{"model": "segmentation model", "dataset": "pictures of board games with random positions, seen at a slant", "train_examples": 195000, "image_size": 48, "crop_scale_min": 1, "horizontal_flip": true, "num_classes": 4, "encoder_arch": "vgg", "encoder_norm": "batchnorm", "encoder_activation": "mish", "encoder_channel_attention": "se", "encoder_depths": [3, 6, 3], "encoder_kernel_size": 3, "encoder_stem": "single", "encoder_widths": [96, 192, 384], "encoder_downsampling": "stride", "decoder_norm": "groupnorm", "decoder_activation": "silu", "decoder_weight_standardization": true, "decoder_widths": [48, 96, 96, 96], "decoder_blocks_per_level": 3, "decoder_block": "plain", "decoder_attention": false, "decoder_upsampling": "transposed_conv", "init": "trunc_normal_002", "optimizer": "normuon", "muon_scale": "original", "lr": 0.034, "momentum": 0.9, "nesterov": true, "orthogonalizer": "polar_express", "adamw_lr_other_params": 0.0012, "grad_clip": 1.0, "ema_decay": 0.995, "steps": 23800, "batch_size": 128, "epochs": 15.6, "lr_schedule": "wsd", "decay_fraction": 0.3, "final_lr_fraction": 0, "warmup_steps": 4760, "weight_decay": 0.008, "adamw_weight_decay_other_params": 0.05}
Rows from block 6 of the encoder of a small segmentation model, named by matrix and row number. Each number is 128 + 24 x the weight over its row's rms, rounded and kept within 0 to 255. All counts start at 0. Numbers have three digits each.
After each channel's rows are labels from the 100 images, of 14976, where the channel reaches its highest value: "colour at peak" is the nearest of a few named colours to the mean colour under the peak. Only what is clearly more common there than usual is listed. The data: pictures of board games with random positions, seen at a slant. In brackets: how many of the 100.
# conv: 3x3 conv (encoder.blocks.6.conv.weight, 192x192x3x3, each kernel summed), inputs 96-191

conv.118:163150115149168139129123121074117102105127127168095103149112116110138122115140123054117129128139148182101126127132102108087097117073130139109059144110134113128130153117159175089115152148144131154108106083141091141116087121150130103100125098135110127132135123107109092121121082130109108151
colour at peak: grey (72)

conv.75:101137143143124145128120095115132123117103159103112109117118092123155112116134146147144134089121100127119125165101114099083140156143121120111119130105113119080141089110119111145146122212131128099093086125123086086124115111142090150141127109109149122105112094141110151113123074141102091100
colour at peak: brown (38)

conv.71:100112132103128120113123139171126079114116152156140118159184134143120132138152143168126103134124133135107130150128139121095142134146081134144155090130169127140105150168129152128127112135148148138098142138165132121140131152133169122130125141157125153093135102124105107122141122132119195076
colour at peak: grey (78)

conv.18:128169152146137113145073167133116156119080127134147152145098155128143160148096104142141164108109077099120132113105135144107120141115106151128139153143133085121166141118146118130142093117127110121144104101119091145123113139099137141173109159108143138152121119156119159146135143147143133172
colour at peak: pink (35)

conv.131:117101135094093157135119132126129091123127099148178135131116168081158115113125142139094103190142138090129137108139133124141148128141137124103084138116105070116073083111140129146138161162124150114143130148126115121186106111164107124130130122143134091155128133130109110108128166117137127104
colour at peak: pink (41)

conv.133:098080121126128165138117093085115104094090110114066109121128155111108127148168138114139127144138115122122110133091098079115121152136099127097093146151121158113107158113107104110167172094107123148140110122135081146118078139127133126131107142128154102116112095148123098133110106103106143116
colour at peak: grey (68)

conv.63:100107126123090114115164132140116168154109168093127156135135142090123127149143137119105136121131091090119101113089109132079151099153097133128162100160111102114156127120114112126164117107110080100130123136166134111151139150129121093134127100154156098111116105146121124139109085119155142115
colour at peak: grey (72)

conv.60:122109146150133142122132113117110139113162165148127131086127148125131140110108132188127126206116134159129119119124142146175148134077132151117141126115161128119100142129127133103162147098120153133142125201149130124127111123119158112092114119118157104122132122152143125117136165142126181106
colour at peak: pink (34)

conv.52:127151110155141119144113093146119160081125122092125089129099131148131123101124126117154135131124147136155142164119107129117110111114134138135097108107133168094098107120157117140140135151107115160129109136126085110124077102123175146113150151126131135138121089130095116123096133142106095112
colour at peak: grey (68)

conv.174:109108144110143170107139106112144132115126137125113139138099123122102131105122155147127112089137125159101083143072117094130139119124074117087159098123133093139096096132138138142133111155133096124125088095167127076127104128117167158086131115128127122085113113129095141108115146137116115120
colour at peak: pink (35)

conv.1:140142138146123138125140133130145123159158128108110145083166101083128125165094109158079098138138124136078122126116128097127150183113119143130104145103113089170113141154123124099154175107151118109071131149155113142131148114179131126136139116158152088100113105148109146111128129126105127102
colour at peak: grey (69)

conv.128:105099117142160155119133140107126116092123133124118112140134138097148117118127160080121104157114123121125107139118104111116130113104124140104143122107169122077092141127121091119121179140099142119125059174107084104133125112127161110125139128120132082115110075128108098107079149127140143142
colour at peak: pink (37)

conv.191:104111093131131144115131145109118094113127121109116134129113147104143135101133136109090114155146113093117133132122126109127126121106112134142121126117147098123113079143124123105134141153112118108074092104131088107123122103118108131137135133109136128120136100130128098101142111108124097154
colour at peak: grey (67)

conv.98:131144136138156114115123140137118132101143105152147106152155092112130105152123132121091114171083108117135133098144166126123158127123113125103125139128100143140124080163157089133128145123133183112153102119101136123153142132064126143147103116119127101133113129135110128114150126139085154117
colour at peak: white (28)

conv.65:071090167155079160124103150112143133139118143088117097118136120121145149138143132118109151125140144115131083084092121153123165123114120135074186128127100126131087111122099106100129169134139090106105128070152084110127101135120164132136120109121130095142110109135130110134081176105157135133
colour at peak: grey (82)

conv.94:130126149125107169122111123104108115092132143099105117118167144116159139115122120142157126153131160162113118138112121130104169154126082133108153136103127129099128100135112140135173167147121118103109110096104105126131129135126106146134088105096187117080113118184094101096099146111108165080
colour at peak: white (40)

conv.69:138123106130124111128110150109124129118144136167155109135115136131139107107111160118120120194108133141133133118155135145171117123123130125123150106116102111076109102128107144119146124136145177104153119234115117134148132119145134153137126113109138106150102142135102127102095199102140146147
colour at peak: pink (45)

conv.90:117142127124119122141117122107130084123149146118110133110107131113121129121118121121093118144123135118139166135105111127125138144115137104136113140123112127120111111120140173114255113133128134123124124108131135110129148111078133132125148154121246118140140133242121121123135139073129122142
colour at peak: pink (40)

conv.70:127097112164102163120076134134083136112114159128104131122130111116126137090119100122125126151100151124107127148074131105149161094170165137147167117150148112108133087092082091112145153096111130147107122118116167151118085119105128115093093146136143087145115145141119124105148137135145148164
colour at peak: pink (47)